From a checkpoint of a small image classifier: 21900 steps.
Rows from block 3 of a small image classifier, named by matrix and row number. Rows with one number belong to one channel. Each number is 500 + 40 x the weight over its row's rms, rounded and kept within 0 to 999. All counts start at 0. Numbers have three digits each. After the name is the row's rms in percent of the matrix's.
After each channel's rows are labels from the 100 images, of 14848, where the channel reaches its highest value: "place" is the part of the image that holds the peak. Only what is clearly more common there than usual is listed. The data: simulated stained blood smears. In brackets: how many of the 100.
# convs0: first 3x3 conv (model.blocks.3.convs.0.weight, 240x240x3x3, each kernel summed), inputs 80-159
# convs1: second 3x3 conv (model.blocks.3.convs.1.weight, 240x240x3x3, transposed, each kernel summed), outputs 80-159

convs0.140 090:461439467459440509435517460468505465495462486459450446447451472480472510484480491497501463496494509484480487394490468471458468488436469464491516465468543474443460468470470451448471474439472488462451470463460489366486386437450550466498456466
convs1.140 092:474498527505509514518466537496487535496501519460455515515424476439457523512446513464544492552512529448439477466453519463518461539473467499527442518533450442418517499538503500502462477435445533527512457492495480385522391459411538453488493485
place: top right (32)

convs0.22 052:524603462494450441452525456527480514492463427511591433448486552535500474483527503460433522477520471551552495419471440514473542517434512515488435496518462542559469487520511542510525512499540505509518515522514519505447430453488475511467537526
convs1.22 060:508529472520459499494508487510529550482485468442464435425429485435479466498494486449565507436507413570460477464532443447475465546446471507470537538536518482455578490528522480507468474414549549539531442497502503469445451469488453479498504513
place: middle right (55); bottom right (30)

convs0.117 109:512457538455530532535456537456495460519529533454457538540542458458541435537457509508506455532520551455454459545516538458538457460548460454539504456454477462459520517438457460452454459530457497458454457458457491557539552544469473455504458456
convs1.117 097:480516455469458477483519471496489496483468473501540483482566515529523545469526583516440506453570539540551473480474474522465534479518514505460450501487414539553438488437468537492529518510542539500492530513501581569476587495596503502522524510
place: bottom centre (36); bottom right (35)

convs0.61 080:509558481513456476467524474548476499481474480546568472472509524547487517482529519443471544507523499535586525448461487544485537499477538542494478501509445554560482488533509538534561525478528552504507544534520559537482488473498508528451544547
convs1.61 077:503538499505466498529510523490545554470500490469468448454418471461439505495496539458588510452544419585485446471570469462480471552458479491452574543526438492423571489614509483482486490401550550537501467509503540478475470461518457468496504510
place: middle right (44)

convs0.130 095:485478462440412448488502474439431464467454437455498464465534502479498482490478522463449453450538525498489474503440453460476471485478448445465517451454526501503438481472445470441457456462488512459452465463458507518444535478478490444468473451
convs1.130 110:450538448494436445495532477484471524449442441422525468471559529486487458453521505474458491435506539513509516485451455454464495543479491471438455522526486539525444456457518491492510475469519510528497454512487516561456553476547564447469510496
place: middle right (45); centre (38)

convs0.3 093:492474485430458471501488484431444467473470457451478480482531484463508473500457501476478434458514508475467472504460466447486459480489438439470506443444523489478466486455446468445443450470473503463443452455448492497460544490465495435466456433
convs1.3 103:455538448493438453504533477501465513446447451466537463474555533517485453455537503489447508430506552541541519485451459484465523542477509499440441519529475550553446448432517479499531495468548500525502489523501513569453542468561582476463517517
place: centre (81)

convs0.135 086:504572514566509493524489515559498564512511503553547503508484510532537503506519461530489562491477468512527531524521497540516539558495548553494480564571492524479509511539567549565549551539530453551566544555556452525497512503535466556501554555
convs1.135 079:523525496528538528513531500495529552481486500452459464461394467459461465503531459461602515461472438545460404478593472449486467549461467496475547532542511504440612518549548479516477485469542505540533473495514491419480459467561446482545500502
place: bottom right (51)

convs0.48 104:393436485446426542438539469452521469507478513454459454466472484484424545459484535536500469514521519482493451399500493472468484504450474456497519472479504467466471460492467446448478472462495532475463475477466502347510390439464543452509472467
convs1.48 128:474504509444512495476460517459526522502497497441467494488443480459478518505457523476546466541523517459465431434456503456491463524465455459519446515504447454417498507527482503446463455480458521517475450474459494387506411439435538428514479472
place: top right (33)

convs0.19 110:497460531450531537532462527459513450522532538455450541537550451455536442530462526522515453535529556451455462537523540454526454468544462454542524453456472459447526519448456456450453454523454511448446457451450489551541540540477495455515457456
convs1.19 092:486510458462460475470526463504504488489467465507535470464569515528518562467527598536442509451585536529553477469479468525462535494490522509454443490489396536546443495410462522489535528516540537493488531518506594550473562484566506504540520514
place: bottom left (30)

convs0.110 094:461471534470567586474488510467528478575563574468461512521430477467469540496469468508539470549455522458464479437538551471512466496496472471533512476480548450455518509535471456471474472491470482481471474470472485387560412486470554465507471472
convs1.110 110:454503534509538509516471542476605537569536514486463517525420484445461540532460486479586488538480510445457487500545521470530472537500468487522527535522403448449508561553511524505472491492458499535498473495491456381516424486441513480562501485
place: top left (30)

convs0.198 103:459449503448497520508468498444505451509508520449440506512536448448511513505449522520531450480529497438455456507507518442496450486508435439493528452457479454436514512444457449439446448497449523452440448451443519457517510497466501436512443435
convs1.198 095:455533459433445456467519462483491515458454448455539467467565522518473495452509532516458487435523569540559478462474453496455537534475506483446447514520414551534449469397484499479532492484564505523497491521498531528462482463558606465490518509
place: bottom left (27)

convs0.78 100:471446509446500520512463515441510452511512518444441504512531446447510520511443531521528446481531489445456452505507513445508447480504443440491533452453486457439519510452452444443444447500447525449440448449444518473514510499453485441507451439
convs1.78 096:452542448448443446478524469487502518455443443478540460465565519509468497454518534509469503432530565548555480477470444497454534542473514495434455519520431545538447474405487515489535508477559517531498503525505530534455492458555605476502527512
place: bottom left (28)

convs0.83 090:434447498460496549451509481464546467527507519458443466474452473478449531489486506516533459520497511484472478401538501468473465480457473464500537461467546462439486510505471454451469468463474521467467464462466498328515390447453545461519457460
convs1.83 108:474498533499529508515474537498522529545520515475466515517416482445461535523456503439553494544500510451446492498503521478529466530476468507520472525523434452446512515547493516508473483472456506531514469494499468389516396469399507464494496490
place: top left (38)

convs0.109 116:506448528449529529537453532449542455531530532450461528530472470451548491536460532526536459521517483468452461534530531451529455434532453451521555457449456459457540548482452452451460462522460518457447456454452492516529521532452465452541458451
convs1.109 073:456520437469449450440548437511490499465449435516535456445596517550471550448537527515437510446531567549561481436482445526437545510454538517456440497505453540537444465424472516507532513484545474504508526525501510516451471454559566501497520514
place: top right (27)

convs0.16 104:466484546479560592486498522480544493556559576474475517524445489474475527519474488528549478559475522464472488439553552474517482508495476478533541490488549449458524516517484461472478478500476493485483477474478487370571407485480554471525477479
convs1.16 118:472489527504520514514473528517556521567534516492474515517425471461455547526457493459559506533497505446454505493519517485524472515478483518512479519520424450457519566555479523520483495489459490526527480493514460386515416464421514486556491499
place: top left (33)

convs0.175 120:526555525564524514532487524555494552520521519553541522528478527535529508520523506503512557523489484500529546528525522546527544555528551553521525558562525506526525517544557550563547551519526502561563547549558486538520535526537456555502553555
convs1.175 084:526478528452535525520496503456533485474531524431468496498431458463466481506494522465628469479514448514509396483602509440512476457493459461492570475477464481473621514565462461466463448548517514477476452480463517466505485498591450456566479478
place: bottom right (50)

convs0.181 095:518479526457510534539482530460453470500520544457468555547543463467581408536467466485495457511477515464466454565478550462537467461566465455532520458465482483463502487462457475453456460509459424463462467460464409559540569561505465460466468462
convs1.181 107:445531456464465469501519477500468493482470455500542478489569529538483489458543504508437504441500550546551502493478467518472532514500518504443451502502456551565445442442487484490531515485547486510488523514500518589471581486606570495464517509
place: bottom right (79)

convs0.191 117:494433527452525531528454529449544458533531530458447526525479467455531512525456532537541450522526476459459467527535530460530456439527452458517548453442460457457539544475445449453455459525472539454454466455462523504525520527445461454549456455
convs1.191 067:462515444442458456427524430487516501472439455494507456441606492551454535461528537500428492450555567534577461414507450508433534505444510499468443496478447557472449468480434517468520498469534492496488512509484519441464406447547578463508507506
place: top right (28)

convs0.148 107:462452512452513530502527513451539459530518518451444484494520445458516545518456540534560457470532466455475458468530509456507454469463451453461548457455478464443543531511457437452452457523455537459455461453454537415514459457440479451525453447
convs1.148 090:462526434458443438434503449484524517469439426487510438441547498515473547467524534505488502434525551518532472434461435494440529529447508498458448516514418548493431485412471526491530519479499509526493514518503505443435421443461572479520517508
place: bottom left (30)

convs0.96 097:397448491444453538454503478435513471520490527448434465473469448470463545468458512521522460511497515437489430422501505464474476497456472452497525467484509452406481481509457452447474464480465504474453476469462510365515413448479540448505473468
convs1.96 110:458510508469505497484452524450549523492488489441466499505432474438464514484445510475574468535498532442458414446474500449493453536489449456506469525512410432431484491507497518469460463492447508530479455478468488402507430465455551445510485467
place: top right (34)

convs0.143 071:499432523448538544504458518428481482504533528456472543538401492469465508501471448455443467529399524468459442505472531476514478469540440463530438465457491459458448469467454477457460480480484420470471476473469417455534469537471537453443463459
convs1.143 087:465506550506546536591460570493587529542555544456462547555453495444476482506431495498602485531496535440448479533562527459556455520516459493521523523517461427448538520543506494499459459488451523522520443483494492482537503499521562469514496490
place: centre (90)

convs0.159 126:475486478495408476478516485501362488454454474512514496489517510513482401487507429460443501471390535519527499490439488511490511512510499505497470494489491510515467453474485478498503510465504368489489513507500371525488521496498510498363501496
convs1.159 145:468517442514383450462523454510422511432419458495509463463514520513492385453531424447467511458424534525501544470470451500445505542470519510468460515520531529546462449480520475511510498428523439512502497517508433585459503465467573503439510516
place: centre (77)

convs0.222 120:418457448466376507417539444459498493478430481478478425434492487500478520460499528514501490474519501485525468402485455494432506514435496474476529492504509505450476482490485462472501487469508516496480499494486522381476407430466524475500498487
convs1.222 168:486511432487413462422473443467519519414405450455480463456461494458481506481463526478499477516526520466475478462397456457436472527469463462496473513518469458450452493470502513474477474477470518524494464489482511455476438475442530458501495479
place: top right (28)

convs0.49 079:450447490444470533458487474452505455516494515458442476478433467473459523479473479496504456512464516450479467419502499465473468490460459456500507461462527460424463483500451452440469462456469481460445475462457482361512401467459546451486462455
convs1.49 085:458502537506519515506446543472584536519530526458452521526456490442471513502438485493600476539493535429446475463505509452518460525492457459519504523529418435427514500519513496482462464479448495522503448479482480412519414476453553477512488481
place: bottom left (30)

convs0.7 084:424443476439423496436494461439501472489458483457449448447453480478463517467472501510494460481477505452498435410478471473465478469449462464482518452464479463425461471504455479449465476452489472473463473474472471396477408445484541448473472461
convs1.7 071:456507509495459504499443524491541530460489515423472503508456491430486488483418518478576473526519547433445470467484502448498453525468447472507482526515454421422479473516497511482455455495441514524506433485477502452516430472479567443504493473
place: top right (34); bottom right (33)

convs0.112 116:498465504461471492510477508462390470473493498471474516510528474471519438503473452472401461476447513479475464544434509474508472463529457461494441459454485478466407424424456501457463469506476408460464471466468409512499555527502472461388466462
convs1.112 110:453525459471453467495513485471450505492469473471526485484575534514507467458531459485456479434464541535534501491470472496473515525508507471462461511499487552548450421446488478466512479474547474505467486500480492610475589495604565478436502500
place: middle right (63); bottom right (31)

convs0.75 083:474448500443503507502467503435518469516503509446431489495539464457510534498453547530542439484552493448453449492527502444497459472487435442484549453451483465448532526479437466431436467504469542467454458454449538468505506489440488435523442438
convs1.75 084:464521440482431441453520452503495521454441426497536448448550521541488502456548526501453506428528562559568488453458436517444542521465525510453449519515438568539435462424500521509543517476565502522506520524514519518433476457516584508486516520
place: bottom left (27)

convs0.214 081:504469474436430455488516481427424478478460455444488459461531503469485489491480541484440447458537512493472472487448455457484474477466442437463529451449533492484452464469439479437438473458492520464468453463452486495464536468483482445466453440
convs1.214 095:446539448495439444496540475498459523447445451442510453452568528498477451445540493490461494424498550506507523472453448470465502556450506491439445523536501557507452448437516486492518488464510500521494463522492509551448529453548578464466517504
place: centre (32)

convs0.193 064:509579477535466476474435485531437533478468464521502456462469484482551413506472417483381533483416471470488468473468465499485499528452492524478409532551507483428457458458549535541513514530493389521545504519536395455467448462513476512441517512
convs1.193 091:508530455536497463501548472507507541476488443463484440444427500464477457492538455469572524440468434558487471472571433460454475552441493511457533534555537504442577525567543481529485489443552492545538465508514460474417455456547448494526515521
place: middle right (68)